config.yaml
model: "image captioner"
dataset: "views of escape-time and Newton fractals"
train_examples: 145000
image_size: 64
crop_scale_min: 1
horizontal_flip: true
rotation_deg: 10
tokenizer: "word"
vocab_size: 29
encoder_arch: "coatnet"
encoder_norm: "rmsnorm"
encoder_norm_position: "sandwich"
encoder_activation: "gelu_tanh"
encoder_mlp_ratio: 4
encoder_head_dim: 48
encoder_fused_qkv: false
encoder_qk_norm: false
encoder_parallel_block: false
encoder_inner_norm: false
encoder_patch_size: [4, 4]
encoder_conv_stem: false
encoder_depths: [3, 6, 3]
encoder_widths: [96, 192, 384]
fusion: "cross_attention"
label_smoothing: 0.05
decoder_width: 256
decoder_layers: 7
decoder_norm: "rmsnorm"
decoder_norm_position: "pre"
decoder_activation: "gelu"
decoder_mlp_ratio: 6
decoder_head_dim: 16
decoder_fused_qkv: false
decoder_bias: "all"
decoder_qk_norm: true
decoder_parallel_block: false
decoder_inner_norm: false
decoder_kv_group_size: 2
decoder_positions: "learned"
decoder_cross_attention_every: 1
decoder_tie_embeddings: true
init: "torch_default"
residual_init: "none"
optimizer: "soap"
beta2: 0.99
lr: 0.0025
beta1: 0.95
shampoo_beta: 0.95
eps: 1e-08
precondition_frequency: 16
max_precond_dim: 512
one_sided: false
adamw_lr_other_params: 0.003
grad_clip: 5.0
steps: 17000
batch_size: 256
epochs: 30.0
lr_schedule: "cosine"
final_lr_fraction: 0.01
warmup_steps: 1700
weight_decay: 0.2
adamw_weight_decay_other_params: 0.05
Rows from block 2 of the text decoder, named by matrix and row number. Each number is 128 + 32 x the weight over its row's rms, rounded and kept within 0 to 255. All counts start at 0. Numbers have three digits each. After the name is the row's rms in percent of the matrix's.
# q: attention query (decoder.blocks.2.attn.q.weight, 256x256), inputs 0-127
q.159 095:097130054147112170174111129134137129145170156103143106126166110145116101101092158063138175118078099154190077072134145096080143158074125159114135134129164167123163113169139109098111159153091111167181120102135205107084180133095120124151191130113105069099101084135166128190142115098140110120135090106093146131102135127163141138143084147160145121091074088080144078192118111132126117205128
q.160 074:092156109144127143138135122150075074141133152101143147152180156137137103101132129123142139144175101126182152050119108111113197158109148132104141089102163122112123158148147086099085106154168133160110165113110154111106134127228138159120177098166092126080119157107157099104126065160101110129106094181152124107128042128165091171151160131158112131122116119083190131189174119087108066197065
q.161 089:199141085100201149126128142085095103088097139130159161138120122136126152123152079167156099133110068121097141103163109146128138128120107147080235142147103130086152121101096100099149166153136135100145116105085106144132109105134074113177109153150115115132111119186093143099130122088136167147173114103161096119132128103112085165138074128105135114140142084139123151043074109116100125102140
q.162 064:190103105134060128126105119101138182070154156146093106139098119130106148122088146042105129132116065113075134093156151156106123129137115137147145206158170132091111076069150142129175130124109048132190098075119121101142128125180103122130133103140134107147071176106130109175119129179138144084123096128127153150111112089090056111122136143094177126113116121148135107135110177022132094151173
q.163 113:044094179127101175164143151118097104115109161083148151069186097125174123093072172209153092127146164139163138090146107125138119142092182086151057125104123133146151182088155155150096076105151125202063149146166142061146161138116111180146147101103145140120147127098162141115159101126134160090183130166110169121134176176155170142153149141158149156145144162127148086210134132094119144169150
q.164 060:118125167115155106102136086132120153145132111166133146110120150152127183151159122118125126148162163159213039191159165084092084104118117110144133159152129132179133126149117143100141168104145117115108160097071148180096149161053139102161115182058143185133132139158158146180089083111113110161126099139109121112182155119136139108127095059112097124206120126143141133118206065190145157062077
q.165 075:071110116095156199099165100079130111148092128100152121081113088129167133093114124161130143191124202150156144151133116143107096121114150064136108110156067133131151171137131172130149086131187155158074193203146181157135159150131131161140125112102175123129183110085143148076112154086118191192115137138164082122181159158114197102129123159176155106110121132144094120147175133145116167066143
q.166 102:050148148124138093170087111141124131146111193162126110092096160119052137123146091123156121153124131120144097111146127146152135126125105152084148136117145110138126133166115076121165171172126125106160089081114127157139123119032097068123126133071040126132155156196129115142136124126125074123109107125145091149157094155118087158156099102086129162191144086144074113129120099255175135132086
q.167 086:125156071164146135167114140150139106114132159147149187092128110102129150115162144070161140160097134095088137067113109144111105109109125118024185117130098161106088126133122106152166172156119143102144126115104155169151075166073078068178161109164128111100156064156120129104164179178110093137125111178170161146125098137099109113172116138107164099097157119125069131156061147160195088092117
q.168 075:084124166147139125180114150158148101133116139102091156145137147088142165107109130062097153111179129167117096099159132085126100220117084101151097143137151159117163131121201144116091104119135109167086137129129123098100116105239131172072161133155129169112097189066140133123122083167096142067138114196109182133100109133125174147129183094144090196150124120121225121183174135137123038218068
q.169 075:128084094117151102195174151166172126089103094124104097093147090130156085120118130098080128113091141123073152161140153121141104148165073081203112125165136094153144119088119166089131098094060130146110123156190174129111133131141123159113139130126197112149112168049106198155140112135142145085143180140090150091149149138112118106064123159162133144064123126167169142142161142093118158135138
q.170 089:255158079148149113090119087162117120151152109100146117151148130102155148128156134037179174155113147114156127122084117097141162106140188148075186117106097117111111150179090130100138143161149158097170157125132131207101137119152149090143121130174129110129073084163095179144093118084128088205116093083146137138132130138102096129122060168091118090014102108142060142138107133110115152099107
q.171 086:240158064129103105086133121119153197149162082142090123135096114149136203137127138051147148116137133111133178122101084110111119076079139160073149108122114120115137052145113124068109140161175123092169111185110101196143104073063100108150113128148139152122076098177149084090122150139163126171111094070140138151092109102106113164147123139080113130078116121119110159081105171152154113067168
q.172 071:146110138155059185122141089127080151091117166117076141108142112135133150161143104083123112105059114056165141157097139122113203105100135144120123125157143128161101156119060135108114100151137139078167095086143151116125156044045133131165147156053126079134090103097157153148125081103137072165120090140115165096142117165142071123121058156090178081118176132120059128185160070073144154123145
q.173 088:162139195126086101122125124158114122122134137149103126147149183132134133154122145113060140085160073116113119115140109115162139156144122166134164143101158149138143126085172117150140161117120100121090129102125090031094123136164124125107149091132135144116101193153111144122125110165150091054124088128118141100079107120130113118122139089108165160106158145129160156117081124071130067189077
q.174 084:083124136130129127131155147151180125133115164158173169105103112148104127140108141170138100172165156134137180105170161165122106098114147045118129087111114142175142169081128137093179048118125134136077131195145146064140083174095087153132150094111153149159183133103121179139138137181100192048136165184123170138095127168140175140163118148170135136082124155131160101159129156131155143088185
q.175 087:199149061131190121136114118149137142117133118149130112144177114143124122130125082078138145096094074108105149104103142143120126146117136148085157135121140121103144097158120088057129105133136096114155090119100116184102112054115130103146137176138130149106072099194117088073102117107141122154180089112144116139125107061139107134117131097127073143105098079148133168050134162131138108140148
q.176 056:139073156155096058137111118192147183124091125118175124125130160147142084116073161066070174170090173073112137097170133108130077081134084075133190121146142094143094107115140099105175125150130159116144082084144108120159104142157095129134134143133155173074095097152140200127140152144162155118115133136174104118126126146087135126147109093066161126148120119119150107186058168090088195131160
q.177 076:179113137151102111121127162135139188123182150116076119171159143073067140130090177076143173135145122170126075083163093093194129127107108117124114125106139109138108104141077164106115087069108087149136071136153108230086121111165143167112122122123078125135088136126144159147145122136145084125150099163163129094140084125199119095168077113215101184081078178111138118112134148121110103176066
q.178 061:131115154113147108126142188097134083146096127115143176168122086159165203124119130178155079095115173185154143104172129150163117114116125113121167102090127106155133109064141106095149145092116147145129171099135167091150104105072188205071110181102116122046146127103116145186164162153093171125156139163112123143110139086170126180121148071091120081109157100127094089125124158098141209101135
q.179 088:099133095128102153114155117128128086142120103150160113133115097156146119181109163128164067141067134119156179152094138171120131126113179123074196109159113115113109107119148135142145128194121194084117097155116066066176098172120120175160125101095117157084158098136190095089141096155075142090083114076133127161083117182064155149141093145046108117142138144149150082171134121086094190065154
q.180 058:214100138132161072172085128098131130123131121098111157133118161125149120129153105156112140088164121153111132160120081073131123127148070091152144113127184122135134166055148043161130146069110177177108093134168115118124178118057102152117134147162115113080159103159109178134129139169111120103185116162128132118200152076255082119144122098096143119105120128107117088128100128173117138151079
q.181 100:096165115157139080160105145165145171134158140107145071142100165107096081145105114026097068088153075168116097113138116168172142138119107124116151146134172100138112119141104127094133093123059082132155108116102092128097102076140070124103143130126085107140167130160095099137109127083148128023121117072122105124081083136175098116140132111150188182086111173143140131140104112102143095157164
q.182 081:152151148096118100109116171093138148130110143122140130125070165131119136163138142165151086167137126150090112183185140111139132088150088136112158152121157141078120123105119142129119054156062075142118106099125146125087076094104088109144104199158091129175145091122093062188073131103081088082166212166159112131149102104209151127123172181223115134081091191085151092078154092081099044161077
q.183 104:099161188119153119123104162097157115135130168142140089143113133081093134158117107076101073096174127185121078134132117147176139113118119170138116148135136104160102112138089162124104068097112042142156146112125125188102099058166143112087118132149114108162122131137090113153086096078149158084155156119126150129091111117191101116121117167203124158066121177111136117098130090116138061131117
q.184 073:070117121164148119154112161162153115160154123129145178097135136149152130071104123115095179188124180108159134096120126143152089155134160097121166105098123097139168135122155068138148156113146159103091134157091092095170145181122123106153146099131157175076093194147146152100168161160114170111103062186190109144123142117080109149146136075013113163215166105150164121197096189159067204115177
q.185 051:167111104160093127143091156156121090102120093141102124135149124135169105151138121159134179100159134092182152134129106134070172138139164064117141099106061138114128109148131072192166106168147128119126153159151112039146086162042161137192137087142087153086148108096184100134144147138134152128119149163117132124056124168085173126094135087112106084128109138118130120156024134079141155093115
q.186 088:192098111094111174114109131126119160079151141104068103135151131090120144123098090084140162107153042115128104124133103115153176140135127177106089168136134145148130115173066163121091098104110098125133120091105131233059130083137166090166124140121113123189145144101083098116121122073193141204107121087115096072119078157121138089116119154223157174083120174132111184059095096138158055162122
q.187 080:199069095106110215071158085105123113131097120146067152090196055123103131156099142156204156111109149115079159121085160115126128120078198164146098153147102120139127148176085153161106168121130121136123122109106142148128144136132182115121135109102149110142123102079112115116189111143149148196072098126121130109125126163122133137151094163152122105129115112133086133121111106175092128094155
q.188 055:150120080141122143131104142128093183075120110112143139146095112138109091129110161098157149089112139171106138149149103139147185136150099158130105114119120156091115137141138157074143057199089128148114064101132132106135137112145125131164130190116058158106126135120121035068138147095120128111147153050129132181089058130166151109162163157168090175069094190129130154105154170149152072207124
q.189 093:135080121096128137113123136089127115091143129124130175111140087160159171102137154181147149156109186104118169114136146133094073120150131117103117117146083120112153136116146116163137185096171185137088094140129148099181175168166150134097091107117159162095109141111145116123196141199116099165140101163108144141174180090100156135137126151051125092191151069125117083168120164154103209112136
q.190 070:129135143108112136125183158093125142142186159179147080101109143123104141167096113179115072136138142182178131127140132145139124113098173147084138130172081073111112112076130165201151068141121100177104155153138128124186086140222096148107109133158115113137092109124116104127085118112113117097126175141110130141168123103153145132101134183160061110132139156078177069128148094072099094125164
q.191 090:158095089134083187100128076133054127078079099117103069136179139163081097123131143156180168111069116094087164094109114129110148134102158103118094140068103141093116140210101150111135142166119160117156084113107127147151142161135151133156134115083095149074149078081158105088115121092131076205094114069134091112127101196146162137140141127145124130113089151120100176128116084119107171128127
q.192 058:157108191104198124143103166074143148092175131110123178195136139102145131157076085255137079180120196102162184151160111128145125131132153074162140105175138094115160112082103167143131100153153111102098139137153118119126078139093106104103104149094128041226102142133108124093124130151139075100131215141138153119139128094162127087130064136140184151074157133150127092065156158061151101125085
q.193 063:190116141148150110142113145126151160111132092074105147113124142116172107119156129090075188126181157086134089156135114077167129128188112144115161125110131113118150101177097120135070147059121121075106149085129147230103161137106126129122151081142145190160092159164091189197162091153139134199121073160143145079151104120062120133088110116082102161110178151120073166138094143143124122108098
q.194 052:126133196094134143140154115113076133101123089121167126133162091162108105151095102192150065126124147146098188106111141112121143165087093122118155156176080156124152079130141169156113109144153111174146118103111141091092108100038115138170097143111105082197122125149084091071101140186095067121130138100140131130144150149146136067155116128123151100099104152145047116082121122124154097153104
q.195 071:122173172133109105121145142192105095109142121170113122164167172112090087088137114111116138125128095104158116107156108164106143127166090112135115098115089086096114120196136143127132113142063148128128129103148083111138144159123153104109101115170137138128135135114117134145180101156143166037118181113112132123075115147103108101107095119155169137159086089126118112227066150095091132171157
q.196 047:076103145124129125182166112116173110145109144117157162108135124127120149130149081172127067126121150147153091095105079150159142129115042124144168110151067141142128080087182140151147120186097149152132149110108069051144132142084112141175115122144155125137121157175133097098135200138117178018162205168176167188107150142189157141115134080132132139151132166112175114106111162112177128072174
q.197 062:190099107164074134140089105095092119139144102108154150203091164149171148097166120142170175131188139111136095137084141089115080113141109127141103107106180116161089100146097128130112133082071139126109114122155175157116172118172112093136162149159173140112070160111085123196081105095125055177209173181164164094157093076132086151109133142119095151105104194099145118155185117168148110160103
q.198 054:119133072136123112125133112114152155119103141133126099130086142129105094122168137133117104183180131130204136109037115162165154098189084168041156129171111096123079128062084145115083142129070131156139096102100133133111140111123071121067164103125152146078119168133161131066114156147177105079095116143122100129189159115169116173111121168097120144125140106111170164077119125042141127069079
q.199 047:117111091142071170142127157106140076091145161146135157111144101093173095104142089082149135089072101145060102139153159126106104138141118158126170200141126119094127117105111098109142130144138131120130113112111125130118136093179132164136149232116132168067162126111140147207093170136115153092121191151122081136139094131112081106118212146184158157201123047165143129173156150064117103153149
q.200 061:138126123085163127150103175104087125077106115126068187173134090189186132114105151186142200131092151110168142080174102046096198144089120158140158112119110157128126156149137189124102100145148102116099143104123201140139138143075160142132181095146119042115150115095107138122152166117168127166176106136132161146125107130153073125153145137094127114134118080088117145133138126046107129115061
q.201 067:092112086116070149147105097089092113179105119129136131116076110117134147105130161190152076151145112170129131131085189164070178154149145150096126195135111129127069077072139108096130114126072106175142129183096124104153116123173101125119139185111168113126145096133130005128136122104087111102100198137134086171136150118129161143141172161102134142171104190094161112044175105053173155109107
q.202 072:074081135169107106094111061104137142156085120079156113170110152150150102127163124161159072110138089139085081180126150127135091112118111129134128163119146112125156171113105046174130126131142150125110095155186076121112117105123133107057115096101051104120191103131096085057157131067103136095100157128123152162135162150132109150102176158112118148202148145138120136131089146178113118114149
q.203 084:051102122125078122198141126139118144117142160160178184116089084115156166135123116191108093112091134197072129158091147170096055137138122102114221161164104147132158159100158067154121095142139154149120105167148122036149106129160079170094129122114138138112171103147111088104108135129113160033107116137113166169096110113090137101162211135083123182167098102151153061127152156084133065123141
q.204 076:190141146174149146090109170133104084111112116078093121145170147082143156113137107027148208146151113113164133087182115077197116183093113140174123131122117132130117108169147201111109118128136144106114142068117169195100140124149155106185184106160143162077083140116097177145128164139186080222147105158171115086124136135142088166104124142165143159061083179142096150159112117131118124133100